From a checkpoint of a small autoregressive pixel model: 45211 training examples.
Rows from block 2, named by matrix and row number. Rows with one number belong to one neuron. Each number is 128 + 32 x the weight over its row's rms, rounded and kept within 0 to 255. All counts start at 0. Numbers have three digits each. After the name is the row's rms in percent of the matrix's.
# gate: MLP gate (model.blocks.2.mlp.gate.weight, 1152x384), inputs 96-191
# fc1: MLP up (model.blocks.2.mlp.fc1.weight, 1152x384), inputs 96-191
# fc2: MLP down (model.blocks.2.mlp.fc2.weight, 384x1152, transposed), outputs 96-191
gate.523 134:147111111098057137121129085156128169134134119037078135121175196164118161160113163139112107157128116111141115142117098101089067125104126091087188163178134092117036135142128131095094119118115157103101163137190094126127075139144113175128152165147120096129229103111152115160108126142125126110
fc1.523 127:088136128157113112088138135173126149119161125130091135121143171120172149138100170115140094174098168142075058109136102112078098165135169084094096168104103144143067140159133187182130185139119139092092131170146133092131102146105164099092135123167135133175122102156089141178079109044043115160
fc2.523 135:117136135130139132119089125139116133165199119120136181116074166117150052107131097174148136131132080148208063119100169118111085107112146073138154118109117134131157174203135179142080145091103118200134149140070128124154132114080114106144174155142167095119117174182121090152107083093157072126
gate.524 099:128156099155148093137086147129106151115108149095215191084165178124091159187148153084131121120185157133130157125149134072185146150122079142136121100143151120131088163175103148119147100154150177157132097111150087141128073137148123126139154118114112155139107095154130151164090168152139122120
fc1.524 114:120146128166133112110172110196098140161150136108139130114128137132144127195151160138110089096144142133104159102134097193146138140107156163086107134140127179129119149113139075167122155170124103191135139181157196099089118097156152050177133119097142159113130106148157127146132127136101098177
fc2.524 097:147229150153152140145152105144127071098144111101175165104189160111134109067112086076100091139067131121137163163101136103152129147115137087087110133111085114110117125124116143107097121128126131189145152152084169102146173127196075136161129156175132208162185150099144140133133134118140105165
gate.525 132:093138184093085100138075096080134106092120059139124118090118120116138163143155102097102125089110165106117128117186115118205060139137158139139146127166117125051066174120155169128150104128100135156070129075119108153144113117229145188136138131130128120121060111152177128120155087164089104121
fc1.525 144:078114135129111139116131103128124132139196134213192143123120123071178171123131144147110128153063140063161129113219099139187144117126089105152130061107095134105136163139118136109198139106155137124155119069098175110131125148170138082117120156127134150077138132113137138099159099131167124096
fc2.525 141:096034084092177147129113172129190092094140090144129172099091130094116108120102130171142159129144137117197104102111125082160183119098128133144221138157140140097143171122138128147166140160110170076149128176136206094130057141109136150165143149120142117151159192099117124118111175126140090105
gate.526 147:255122103063092111116170099148142139126145171202099135121125111092113174173162095095133114140124137146127116148185105169142132110122160150109137102126181081143094098113118100170104104123118117148222167135132109123108129149085133172135164134117135103074193140102094145119140128129147105165
fc1.526 149:155107129122088149142127149109142113178146104118142114128133084091208098159130148131131031121145128067145123161171131092088091143103101124129126112171126175101133163152131118140127100100142124116128132071125165158116195038109091136130132111155143122112110111122196071125113124139143135164
fc2.526 149:102158077082159106135204113137093064158141138101097176124146111097146163113103150168149124121153099101163132110164139154167156153120136157135049110079086085113172142115138115168134135117139148080195169138115122154096175044163061114153081128114154149074082111141104135131129130126090129132
gate.527 099:179129108139163170145104143116142138159165144130157171148127130180090098162182168173175172116160115131086080119148128066146071094145108176129118102077128131168185066120126114122168098112106117142051082139167086177093112166087109082143181138139063118155108128154139122061096149122124145159
fc1.527 093:167095171130118132080123129135145146099121181142176174124109115114118116166161113160143144131105143146141079106147087173092060135110111148077094091097157131147139065096109090098160127107139128103127088170172134119076157163059172161134183106162083140084146140094149113154099125131076174103
fc2.527 098:194073157084054128138147073111112125111085133121130119096067157113128121139117066162117118102122121111126193127107107135170157163089121135136111105105146186173152069126116137090113139121094066127119089105074145099098076213099144164142171164118140128082147124113134077163035079128112139137
gate.528 141:131090162173088125101113159114159098168163120099094143206121146122110150096118076134072127099173131175078096161160120148133146109156065121166142133137144113099102110092153172068118104132150132140099184171152122069091104132149151158154124139177144099059143109051144147102188162094118108134
fc1.528 141:110114139200154140132094152095091114089098171119165174121033151140073133155120108096104166157134140146178128122115125128117121100130094126150137083170186096122199098120088129117146123078102095109131118163144160114113118157205143129134082169169115125120203148062129142172155136079107141151
fc2.528 136:135111108125120137119132115171133138076134106199106171061183167117141136161130114158122142135109122103147084127130086111135154153185141160106190076175105074079158133124138177126135176087142141219160111051040140101139135129143099118117128153104111091098122099109143169096105100193153198116
gate.529 074:096129186128126091113075130189110108151161164178097104177118125067090168195106140150185106150110159114146184147098110144126154102139191179147089047148115154115133099075131170144100084124132116174117133123150168175136127184109094143120160159162138150068104178157137133082122117172164133136
fc1.529 076:096151171122125090154117094163124085172065088126165085195133181078138119120107172140147094189141100165139153158057107121107120126088130175156125121109140108150068104107159109131127123109101074124113061051169095099113134189172138207067131127195151101136111152061078166107159102077111108186
fc2.529 077:128134175155112165143143092102104126174109096069189139129166113165159186061163145099076149188132073071159135195141162132167120101102124108145089084151079155130102142178212063152134130141093149136141125116060090129096131126131076142114123118094114143114121099109143174114057158085130110171
gate.530 148:154122147129145147117114141104164148152109119138184109201105156109110190114139159151147158135152084124141145061148130100128162144115111164193078096150113143104115139065209124191101129187082157158181115084101137102085090114113160089132146111063165119083182101137114117127064135132166107089
fc1.530 143:103127117113109084100131114176085116153173099125102110194115151120106176111089098104121158101078121058078104114089114168112149151102137098170155092117106132181084132111138097127112130211161097174073081147115109149152085158144125097114170124102175083121123183183148149152168107134134112154
fc2.530 136:058108108191100130126130145146129092204121157103131144131105112084113136084125136147132132147126132156117152082099104113112109094170090135133090118086049111118121082133149147178148108128127106105131113101140094080099147158058116130166168085108090134125165146152129111087163135172140102113
gate.531 082:102149138075088132196150138085197126137134165181156103183139132098097192134108137130127132142114139117134131113132164127077069098102073133036140166165126139126174125148068160120148099104109098077137171121073129115087165121114109128128156172121140116151195131138091097146115095138145148105
fc1.531 086:180176092132135067163117148180092044153088096107072113120121098136126173082118111142146123195181113165109126097151064158083176130131130140134129101083126129130059154158169093137150082150128139096117089162139086151136151133159201172144173099112127161116137146081145147131117162127123114135
fc2.531 087:107133121133110132166107121146142089167181070109130068106123116060100160107115148098157117080040146104150145150103134070094190157069123181103147125117130146161118159113102088137121136099117124119150158081122127125164108146080129159103114110101149159115141092090117118143088159103104101150
gate.532 089:124188129132086111082081123132113173164164144185140079129169152089120115169110126161099159113148143141087133122150145171141138148134119111122141084062103168119213075125217130103076140108104083188163126147147142201091121104110045075165111157131148154123126144113156097158137132131169102148
fc1.532 097:099038095160145138227156159147083075155112108153123134104138104170132207126128126143177083080127064134170117158126086105132071149149116084146118152156162106093124194153062077130166175161145153152077106116131079177122094101111176088096115102120141109119138136176139147116140193102125140141
fc2.532 102:171107102152086079115085112134139120141145160119156103159120146126067111136128080102130133158093055139155120079120150097074216167079097114165085092097140118164129160111121094126106116072145117182188138169078106134099135129154138111127112226174092145141152083119071129134159108156146142158
gate.533 052:088147147125143134143090176179150115158144136094062116115154195123127119162111165095102169138057130148137123175118134126139106077146128134126121101113114114157111163153122084125164151164174167134129090130064114125081109153130108183156084136104149119157152179172144136099105166076121132143
fc1.533 058:134159153052100110168160095099075071172097126099148187026154125075094156181128119117130135139120154162147153170128132134158178076169078134112119095074080140168127088090114158166175205173166158130094130093106146126093128073102147055095095104140172149148121103118155124091152148116122119152
fc2.533 054:125106129147240108102159137129120115132109105181185178074156152113115153136177119101169145171135154134200172122113111165115120137132130147183085103177146109127137143169160121151080093082137161128171099088121117098125105139157145086134152107147093138089169151168133123158138107207133144132
gate.534 068:115134090091090159082093121072127148150188126128130115071125127080131143135101129124143123079101102120145114149144108033137174144106115130159136153084109092150091202068185126133168133097145111123094174123149111102103128107085121162141086119103129046147163080086170138091158142155180166182
fc1.534 070:144102119177097104167134099122095118104105127137224147094114144126113086151115121132181133083125144155102161140143168135190160154121155144149149131103085068108121187131130075097179138052078182149106136171101124137098143123135168146101134153113135126168138114158128158097142143091125159071
fc2.534 067:119082155115144115165040105162181117127076064079134162144169128136206148083134109140132123166084196173131145193178155162099095165087111127120110138156151118135134154108107123183127133063101153119148108118103155144129134148157145119109160123196227062137108154143118076155138120117168121181
gate.535 105:117108187150082125134152152176172153143103123202099100103151156156158136039090119145125124143132101108143168117100115109092136145079117096182108094095151166044131149190148111091106113161140096131114112146149172121159124110131083140110126124066129132143141074076133210149090129141117174131
fc1.535 113:087154144151175127131099129100135055144126121146142145147101164086130167185106152111096116097161146168146088153157079103173136129162156126101157123176083155135130133119125150143100144118090149190159068130126188139158073106164165067100073107176165119176141092104150074144121092110114130130
fc2.535 109:107162042178099151085087108137098175100170169170106102108169126166094163164104144119156102157075158139123135149144154092116184162157073128122169137106140186110135147181094185189153161137134117144082087115187058148137129113155089139112152127152165155163118108162176121104134115170136146139
gate.536 132:135101146170173087170152098104188170089167130178143122166182121078152142063139078123102169127091123112106080127104149113111095109156160139170133215111171119109106160205176143139184143156108193164154128094127070122140046170149138079150123100153111123087097156098126139102129161113137076146
fc1.536 133:142079170117143103126141088136145166130137117136114164137147152097135115104168178168118134098053107137150121141119120097118079070106115126107123144118124138142162120197156203135229178097088171130118125200132062076135120171194108075171151104159077145108138152082147152119113143139115119129
fc2.536 144:133118160131100148195044110156059173123104120087109153115121114103026074153135136129114118151183175128112165147158130118070106102081127139108093127138060169108120129092163155156129099106121105144129183159126137169167114114135108158149103129084129107110148113138156180139168120083111152153
gate.537 076:120136133174181116051148146169106119080084126133128144109099072105149076097094147117160078116140142096099103096078096152121169167133121113070117107119192150074152150165124101103125052092134164133179112168094074133155148083102157190110133129126117140124161077140115108137121147075140151079
fc1.537 074:169116165126113151157149100097171064181112100140085133136103178127093183173108141121152165109141095119153169090155152118112145126145081132165105172146113132144089111133153120134142202125183108137146179120180105114144167093165116129195103121109105063122088129113173129105117112102115083132
fc2.537 073:175120102101153163166019152144121106163107123107061172145162103113151086154111087067152138181193080162120176131095133125101124121129111158183138111068152111158152129158092121106112094158114144152123173115060114115127117134160156215161091186120113116213139100121112130133126132155108118126
gate.538 103:092123200055173167155093123162140125075076115105102155101144099078162126106163096103147161151123120158148094131136082068165102141117123104110165115156127127188079144105115065133074095177097116130155075121117177142159149176143157179125123191177140135107160171142174107095109081130109145148
fc1.538 101:139161138101162136144111064129171183061084142102115121113127166111197117108114176085126127110170136125168104127141096121181142181069120086151161132151215157065105099127068092094098147133111116116135102129096159126149180147103139153099171125145163114106194144107167180095095133106145109192
fc2.538 107:171140137098109110159154088112116139181154158106123123150084150132127107153107145109131108143140173088173159132196142138108111116176115142157064116172092135099100147153129179123143138099108147138119085142101154124143082146139103152165138183106088127044157085160140106146149103142090114149
gate.539 111:141138170162107105143105139115116114120097197106086154101137143127133130181127120134148161123122088118106112104127073060117174106081095150098135114132139192117080081110106123146050107118105159147083154145158152099133073096187136078127127156140113108115158158125101188090072095057126139173
fc1.539 106:112139079160114131140156115225129139090141103153133110133088083090181134009113109133100101071112126157131127110085149204122100137152145118125118142132100123091153141119098163147203116107128176098131118142104119112129155132158132163134088074161118177144106129142128114150192192154089150108
fc2.539 118:122206129178155143107120179180120159139171157073101138064130172114116124082147144170108104148180171093084158131085103158078176096095107137175137144178118076161077128111171200168144111182167107140129120116153091131137133059085168085143092119096135205106125147070130114154084176188096049137
gate.540 138:105115092163113083157151112126156134123178096124144144126130097109129099157107153076111136143107173087120100103152085099179047123109142065111092082180122136126176164189204144133104123051083129169123137134141175065135119112146098183137140142093086108122177189133099129173105119152135157143
fc1.540 129:150093164115183107081127143133114118159139164154155076140145186096146032203057159134094104080146157138149140127173168171123141076153124153099102116098152150172165123216120144143170165148121104156107103093085133103109120148131114202162089143179106133081130106177191110183096075136159143113
fc2.540 141:148167125120096165098141141127130120132145038168141131158112101169137114176099168168119100152145136144115114138131128124096101111093155122217128107072106172143134089106137119126173175193122112097134146119164086174097162129113143091133164093116135167160082135140133194129119176115110155132
gate.541 134:161144156129152114151146128122123174152117166116086137175089111154131091178106160080179153182133098174037083170098148123066154079106134144065120083166126186144104113084083095142166144165146099138162114120183098166123108065109146103162194147128163142176153121143082122120134120132097085046
fc1.541 129:104153148137102118113138125154110122140121137133111156091076130152169119223145153132189146126158151153079039146070138149162206113145107094103096136118115165151061140108102126164101161118132115137163086167143066156138044079184163097116193083169110117120119149134062152064095076128074160098
fc2.541 136:157114097125147132140171123103165120162065159110109144165151139130168122171097138133111134140200152152163096071118123109122171131173159161138075181126139181117079175100114126120180141130128087111124154109064136156158113114179139158101152148162069118106112122115115168154129094113149093162
gate.542 123:082121124136197197153080121147055095117104166132131132183169132137094121176095114151147117199133070089160096068157112128052164145122165112118139174079162098089114110122098203083148112154142144118113095128140137084137096167147142107120139135116094121130126096079087111112139082181143153106
fc1.542 129:122158145091098106132156110129143078141086133124124132124159185123154120176100186147112086110089134124110128206093063139114109136123139142119077140213117125060113131097102074157104114146103088143106165137124116147162141121133118147167113075120171081130110127135151150093155056156142085115
fc2.542 129:160128083102158111154106123101158095121132083128107094113087115165140132173133143172144173101125150137119176091042171106160083156110137179174131169071085081092118145120137125101134124096133186159152140093107117109200129083118163169123144114167139152155142117132145114105072118072079168171
gate.543 113:136128154171181144183142110143141151076166150112091182107084167124164123101126122109096120170095132126087118078090128163168136120142140134143116127204135053170152176124118117119063119094109163112167135146185053065145126136121150083166140141128090147115052183061044145128126099094130094050
fc1.543 123:122148124145090160131079119171098154146100128122094152077166065121100184110137180204155062131161107061151145176133089063127144118149107122180150148141101135136137127100126148081112164157162164138117093059119153118044159161153113123067132127078145062195184151135183151185064114141170145143
fc2.543 118:086144092110164118116119120105189141060123126161136141124136112086124108127109130109153143134147056090132117144177151050100144116140117121120201167165117094139128157073099114155144080111107174086175119095136164099153064138160172108136133133103125148141123141192070171149124102155118196164
gate.544 146:102135130132132129161177141180154169068149183135140111205113140177131153082158102126105115108080131110154155131112081155174109126128143150043103118140170196141129096144137101115143111160120135114138128094158204140084100152121138151150122145167090103155082118074088136100123109138107169104
fc1.544 133:137153148159092119159147165038091139073172074151080099127150120060104122145128177110141164128144136103096129160084090134168126158127088120141194175185163099156142126144111101102112123140105149141100113093103057088104174109113143146128114110097148178108112096048164146152105165130177121158
fc2.544 139:158149127105164090150115095131123135142101115148118138121115156113109133177135068179135154145142137172158123136141140090097109098064141116111075121058148105102125169161125162132132104127097085161197133102138114158113097122077093152144186143160073135107140158169136183131131113066060155110
gate.545 123:127074133163129177188144180075125146171116155140104143091135145103184070101149107163127087178141151133125170103132135042194138088086086146087167116126190154088117166102099125077129150138136101120154114061083153211155134092112120112135129134171161150096093115091147140112115160118119139165
fc1.545 134:121110111124116114138091172111085118179124122129099104135149111128167096139163118171161132083124127150108154111082149090100118136133139142122218104160156167113127165101172101073157175094144111179175115104124168155084128167081150145191159148140097128133094125173146146091135151146119177141
fc2.545 121:164150079097112092108133116113148137159168121140084133136163121122184157093137161134220109132138153101137156135194082116196101135135144130197069075145156102083137102129048185099106140115118177134134092146119115071111155080163103137107111095106105179046187114124088128106164068149175126141
gate.546 081:131147156155064139151175120176164169155159139088095180140183150143163137211119080117114082119128124111105141142121066145093150097106132118140125146104118146063135067133160145149156146130123106109124081142130122048155131156058101139157168170039149169121094178094178124122092113178132132155
fc1.546 083:146130183169078119120167121162124138161147124085144133112171170176150160190141047108105079103112125120108119130156118114071121067115113121116092118151127119095162056146138158143127146143120096097108109130096127046126128133064146141173164167061123122098124164128145142038065133185095183141
fc2.546 084:134143142134133176126112091097142045118128109115160125080143165137100190166182148102076113152172125116134120141193158136185038135112105106127156135142165087150154143142156137140144091190086135112192147149117162100158089121173119162095123099140108120146060091070088081198148074143107174054
gate.547 036:125147151136116152175115144118136098103146117141167167115174169087130058111131168101143118074103140117115173119106114081145146114118135135108164115072169184109160160164134095110146109154111108138099122161127108082179071090122137098146174094103133141105142122172134160115154219115148133070
fc1.547 036:146116078170158075155159176128085166133122153145092133123134135125103089133151122121108111150132129120125143161153109146153175164156124142112123141123167106157134102127079087130112139144166160102151077069200173114105184158166160111070120092156163142129127152100074096126130113137130127117
fc2.547 038:152060187099098121133143129098107079195087117115118084167113064136172138130109123116112094167142131115076117100084176066098159110135134116166128095103094107160113171148162142107152109159103101191142084113127132098122135174081159085143141144144159126146099149130133133143162125098108174129
gate.548 122:087144187118107098126122117161156103088118144092132135134077115104155228157135133134136113143104143144141141117082073156181176151115188224125119123080149142148051145081090177167125115143149160132120115140125085070085095156138110082123198165132078115115138076108118135151120131137120150193
fc1.548 123:142117103149116152119119118138118108174151137141187104171130136117075110154101161099096124126165131141168148140180151102152137101137115073140133080190108135086128117151100138105147117147112112117101144128100202169170149130130090162127063091140167129142210190142144135090156116171080115109
fc2.548 119:118145119066129162140061135136171137172108116134138115124177076103158123123107162147072125119141154118159133129125114105135107134143159147123128115106089136090160090124164117133143069111136141108080138112139134091101118102116162063155052073171123114128158165078209132116057119162068108076
gate.549 147:125087173098142110147122166163125111159153144161094169148145177093158088115129109172144080131119151126098125106126186132177078121108103122138072113123172158134136156127143103077099134082127133198076128141115111092107132113121102193175106128142070114056149100176183101143093133116090104158
fc1.549 139:111087079145084148195122175106139170092070099097120146129109136106166112184086128085138127119165132106118107125101119112153120141140100107119098128169121122104164097110214077096165067115091084105124078084087125078170146169111090166140070138114131165104137148141096106099172112119156121140
fc2.549 138:114131124100105109074125109173148156062102123117107194130106101157136129112146116134171134116164089146153078100108153104110129119094115135116129144165151072105125100129125126144171164127164110146112105151139152197120102138144126135078127129100106191122099162052086209125144101082089133136
gate.550 140:180087127166147109089134091160107173115153103118135210139093131104126132122123088100169039105153194122173133157148107135103139148119096093087093173136120157084119085134116168185086098069110166109093146096195156141165120147145155167135125084100146151168149076150169055072120146137083081134
fc1.550 132:176098120091102122120145205167128064133098101059194101089162093127154184170131181102124131141091095163059115136148142086153147127122121128156138081141167103140160152123122146044070141069109117100100092049118096165097168112138108093139141113107125127121119163087066107122131155129183132135
fc2.550 131:126147082159191088115114152149119160165088174178172149126099180076075203175170073121165147134127155180129102101149144155146062079124140133143154122128148107169126177097155125128129132162114126095162128107198146159144162130097140119111089127129158104150196061093189140157200116137122084118
gate.551 142:127136148114084096095128118144085151172127141128156129117087050149082159099116117093156107143137149104104096114122150127115159133167127112115140065145105150090123164129107129148087135082096073111164085144117163193100138130177167141142114099147129119142136117142110174089088092130093133183
fc1.551 143:119118110112092159157138113120106187167097142118181069096081122149156123156119132147150078111137111143071133071126140122116106161143176105119110152067126126059077139122077081162134119092097114149112153080063165106162157130122144111150106153136129147157064194152141152108085091081138112110
fc2.551 140:108109103146108073122183134154093129136073134162097128078127130143141107152121079196148098091099094135092053106089161128088141162157133104125096133126070146162142150186108082067138160136108134154119103191114190061128143106106132172118168112132153135170125116192078119150156128092155175156
gate.552 110:103188113142101171192110159144098127132119118079161117099143134166122152114138141120153199104112135160141108092150195120101154089126108102136130112116114114178131060126116083131128134074149144162139131134119149169197117098058018123130131123082099132162064097034187102120138146124131176148
fc1.552 113:157123112140149149115119177128158152078170127128087198146112120155122126095111172104142117110104155097120118114122136127155220180137071126131112130096148153194187194151064161119159123145105080087177125135138103132136103148145092206117114124171111145104095108056142112089155169169135066110
fc2.552 114:085104089109171125191166107075075122046137160109123078167095152153110135148088109116163130182114137144172098154093092147143109139121124083134186122148132103110168121169155109147157089088134156164204119090121139118119107135148158151075160163150139130138106105164150117164113141096093106116
gate.553 034:139144072055156125162137121095108126120137147129143164083106148109141175149162138093160067088111149214177101120133076132153082121166160114152095186138095091130166140091137140110078129168195093097168086136143119179125121173171106080057137181149127145143172077166133066151081111148160146153
fc1.553 035:124109163133135178137132083184157144081154124140055145176033173123134103137130134083140099117153100080125146171153136100128159146144190149143102065116135105203122138147080155170101128133086114155122149126120131077127150091119107144188085119134100184151125127154158154129127138122140106105
fc2.553 034:109165153146133116076149095181127083133137111119152138168196186165122159099111095132119129135087093094115132096079167142152104100063164133083226145119041158097112106121087156130131158096099080122104175061068129109202117134118127138168163102143164118145098119122167126109152094148107102105
gate.554 075:115179154158169099177121107106113152097153117115129177149099135179142166112122101182152111094201108124089097165105070165153158105135163102103068170104072091177178151118049169107161122113156129073123175110059091063161128118198172229099146182137124101119129135128201121085082106153084145139
fc1.554 068:153127130161097148128127124137144121125094122086070128133127161108134108161138164089104127103147153170101095128171125172130143138109142116149139040141150145126124085105141086093128073168081123182090150084163148137082181104106046107111116079100076137155151106088092127091125164137219127075
fc2.554 072:157081144128148082132078119156210150117174128095093162114118117171091187081196113193124163096150083132149128131114153073136140155121183110151125138166071098189115148126140144128112226111097084145136097119088132070154163181125188119146181160158125091113145121091123135135108165109000121139
gate.555 094:143124126115073086109138145102154085188130135156139122076146145167145163116096113079148160213150113114132131178146029100141126184137216132105129111138107122154192153154113113155122111090124102134100097168096108189152118078111117136099126067055154165146146120104142073137099131108150169117
fc1.555 099:103104153131157104116157108178120118183156175154134141108116126107098096151130106190119137088126140153102160100122153189073126100130092192167133128136155112126122185096123143147181109135139137077119141128079153170067130118111151142148151173138168135078096103115063138087102121160138119127
fc2.555 094:157158166089116118102200164160193176116132113204172101121189161151123079139077154124110116130168166190184112106169142078076146177183075115091171143081088117136144132046070156089117063145106136091138112131028092087087119187101102119105145117114126105116168118117145138158168134122100103086
gate.556 066:125117160133083071080129112127124135063148120167097119185171120117180067125139182058139138155160126144174167121123038147135117125115065098102145085163138134139178100176095114168127152137156089127169112154154099108113144165160193129131147227054140104063118158155134094106145117129189142104
fc1.556 070:166102101089139093131141150131149157174080187145158069093087179092091111156119100196098108168125146113122138102098160121092177074120158117188113199110144141078134114072142111112104102145164185085135139095086075157151115074160097185143147115153129106165124122111105108165116075143106188097
fc2.556 072:131107143193175161080083157141119145177144107071126106184147150134125128134163157132095164153139124104150112127098115160072132131210110110077081126131141115198123134160136112153126160119126099121153128114133182121153120138118094102130131117147106099181147164124171121065136106110121134175
gate.557 154:104133097128121137111105095103116156135151185182101149164098117090061123105098189146097112133101131121140134165157071172145156104139073099063166123100096146161144129186096131173158087100125167110110077078155092140108128137132110151191173101164161152096167114122129095150097143129137085124
fc1.557 137:104143153087090140132119092155111108198108126147125153143124093098130079162128142122110113195111129156158166121124108139130041108124117155167109090131137144104157133127136106188131135103092115121139170115080118129109153138117090142105165181132181107135050120189172121102116156166142165149
fc2.557 137:142092129110177137159153166113138164136138133169086130148116147167178172143122094113135132120124088164155161146051176100099174161086089149223122127073142071169102070132052158131112103165148055163133072201111143166147072137106160155164118091130128157125181093156114122142104170154103147118
gate.558 058:171139063129153098182107181152173115150178105124128140091119114182110102133105104132130110156098074151154154123119132151140106109131152130086151110107143083174130163159182079139088156114114106126064117173122104122085113141115116208181171155153099128166136183192086155135143127085112110063
fc1.558 061:099093126144128156074164118072057144135107158174165099124113139092165145089196122119136184129191123090107096143134100125065128133144101128164126109133099151143134117082087159077151121118136107102180098101165185117145151107108163121070048179165145134146123108061183145094097127113139143134
fc2.558 064:137164103193117084155152171147118094160136119168162242135121156143137110067137092152092129079039094132135133139118060083133113100117121152103107141124140114133118098148056184169113114133092126172069090087107111125120161123109130148125151108096085128121103071131091158111112143120113106165
gate.559 062:157143160081120103039173096164129172122122146133135088142073139085144092144131173144118067176136108149110127090115123100105151146144100103159116136133068015133062184149144149132108082149130155170089124107121083161167106136106111113124142072160127178057132087127045163140132136170079128059
fc1.559 061:158121078154123147134151116106099113110133117090134173134150182143094168133091095095073146095075139085107163219134140140158170138139105104149135122123105194105192069130129166109161129152130101170158122093139097129098184083116194102133139147133133103138148198129172073143149172117218093121
fc2.559 062:115121144159130138089146187097122113148243172022137136096138060098122150112094103150143095099112132135108116121152180110096096153114090090200116115121125093148126208136169134086137142211146089216122138126086159134151174118111168147140113120099125123154123174209153090133130107139141060164
gate.560 111:077076141126131136173085153141159093130203131145125126127163115144169162123143132105158126130120121140157104086095166105200161093160108158178092127141156135152138149124125089124116074154127152126084098107178179091124093127127108118104130143108070141097082083050175084140139113093155169150
fc1.560 099:137103121119159158103094166157068067143172147126103122106156122199128132130128124143141103097139106172139110071158147082146130103154113133142112143106138143129148129125129066141138114102116163106149128123143096104101152158125108168123182151119122149104130034093143142136157070077186147078
fc2.560 111:147162176096173129129094148139141149135100117187167115131146161140138145087151156100086082166098170080131188097114102124151145114147175114172182130157149100170144118078108093079109106130120132169141152144179127133118151122144124132118051140146104130142067102094114145086121062133095199161
gate.561 124:113158151111128104073155113159159158114140114053140148113109106125147075171124089111127077154145148136111105182118155107153136128122218156117159163091127134156090158102190132090098187162141101139139121192111084140132137089058112166175140187119161187150137159138085139119080096096154159190
fc1.561 126:107186077181102169111119136139080121136137146191099178202161111161147090135142122146143171128137112117144131136085082090151129141100153121188067143145178120146120095118147102123089154149130112124151155154080113127150148093092096108150088082080135086108153117166133111092131164145119161158
fc2.561 126:174116139124126122110103152179146114144129150131167101136173171112192104146128133131111079080116167062105158094126111074134120178122164128151117131158107121139133088155120160109123156143081035139115131148114132120097090125109121104129099166116144077148163158063119050150141103140138124130
gate.562 068:119130145143127202183100094098143147139183098099134112112142135167192138106153137135095075125155139141124170081118063097146093160146085076073168174142133125147090108118116133166092155137186114116142101096117094110109090125170142153101131126114145127134162190147115162190096138187104105157
fc1.562 069:106122076134137146169121123149107154180183133099150159077136128115175124051137111161076098112136137091070149096094099132154106140137139129105145158116138064151136122111099165157088175147180122114144121127083123080090109108121116129132145134119099125106140145124116120195121109182113139115
fc2.562 070:148193162110135141084130195078127096132115129107053090087140113150111104111211125131101132150128124131155132129133156151084131144158130074137148079128129114106163146052137129113150111122154158119139137134144157048115108169110120136107120118104081107106125149116165096147101157113134171112
gate.563 029:122154127148124196198098134090220095110135101121130139154173114140128133166154087053178098123102166092115117106131145163174124147081101135084130217121138115127103107165131104140141098076128159122118116179144166180130133151164100136126133109091102097158125110154108090109091117148110111173
fc1.563 032:145127102123125106175129110136190162130109124097126154069122079216132095151104132102157075117172123099146134071139119119157130118097106083112106146128116078153089174185123095114144165096097147126140125157183130185100094164143125169150161131045160153165131093142179130130117126155103150136
fc2.563 030:156166114135210103085114149097120105125120122109134057127143099168135164141096156089148173100185157129084146132133128164099113146166123149160114114135125114177095163126151119087065171089146127167134182146123122122140093164125164132138126167173149120112120127098122018167070098093124113115
gate.564 075:123092127108139103104099160145122151153165131104087111112180140099120139107138176000098147111175130122104129087175137151121166116074140133117064094108115154190172110166174149181063150170078185129122109191117096088133134095130081121101148170096134100126071171051141133106113143073047149109
fc1.564 077:117138113082176098114113128160118099209113157155058108090222164126103145163127148110111117163119133110114065113125098122154136150119140144088078107094129146129132086101153191149079074135098128161142119148125101147132135132119085117115182117079142121099161122073171155142089110119109181121
fc2.564 075:167087110179129151180086184145069128131123109146149109125107110125137141063121146171116117110114097121109171167176157155134092131207132135133147100076124103152175147123138130142188182116143106155103103144125178119088122079168133176185091197116084074201182161169122123087116138129137105105
gate.565 052:156143103142137126090136094143096097188106132161130104148116093126106141090118074179127091099128137127168121169103112086160190062131183150152101071071130088120157054142120121122145115076084130092105093064063133158139095068100154129152115118113110088134201135109169223130137125164095143123
fc1.565 048:125165097157119148092155097120129112218120129182092150130124063112168076122131090165109097100156115140134146177100073109135136074135128174161111108120177100143160078146117116125144144097099064116090111117086118191109100043128132125119161190129146130168149156195149214092174117199109141152
fc2.565 054:083089159138155090176130173143121146137073117180140104071082134091168176099196152132082101164156066109149101155144141130184075127042113126140090121101130158123125103121203117140091094131146128100096140205125179099175170087159175082127127115130078120137111090174143084163103120084226097092
gate.566 092:159067135082119143104109098180092206164114109104126128187128124077129052137127141123089135139165118118119097205139092153124171151122094129187128163126121194068119124162145154119203138141132070098169086129115157145144158125080095162168183121049144135142178092095075187125145111158131100161
fc1.566 085:107176122109122200179121093123166069121154202125113130102117127174121176088142161120182112077115088140093120126108117104149109124106148136102130113055148072167144110098123099068096080120122086154118142154140140084144095123148098122057096137185087138087143158057153143103147113114139160161
fc2.566 091:115112105130113164163158116143090171189147153164101127149129178083166095156209092161128100138158132150121144113079125105070169098146125138162059112121127176147136133157156158146146127078128130136130156144113106104218097132102108129171111181133083074175174084131160149118145157116125102167
gate.567 109:145132118120160127059126119119128115132155091163121096116214136131110136113149086102097100139153147059096139105148096146157118098165129205122156136099098086123138119106143168115120180112147164086134137187117122170068135128137146127105133148127155143057066134105151127091117170150109088138
fc1.567 108:105119156145156101155157102097122119099119094158112074105130155165218110122124150134172143096098096132119125117119149133088149165077152083092104089176166070116114161107155089180160091151160121136120072162145163191112114106130080229102121162116126201162154199167132137124152138110152145065
fc2.567 108:107080107137124070169095151153094160062141139127158165146079127126041140163062156121111117126131127130138116187117096107154165147136131142118121104086152147145111182045137151124096101152100129130101132164183134104143108127154144158121196134141140117123170119102156166134160109156163122127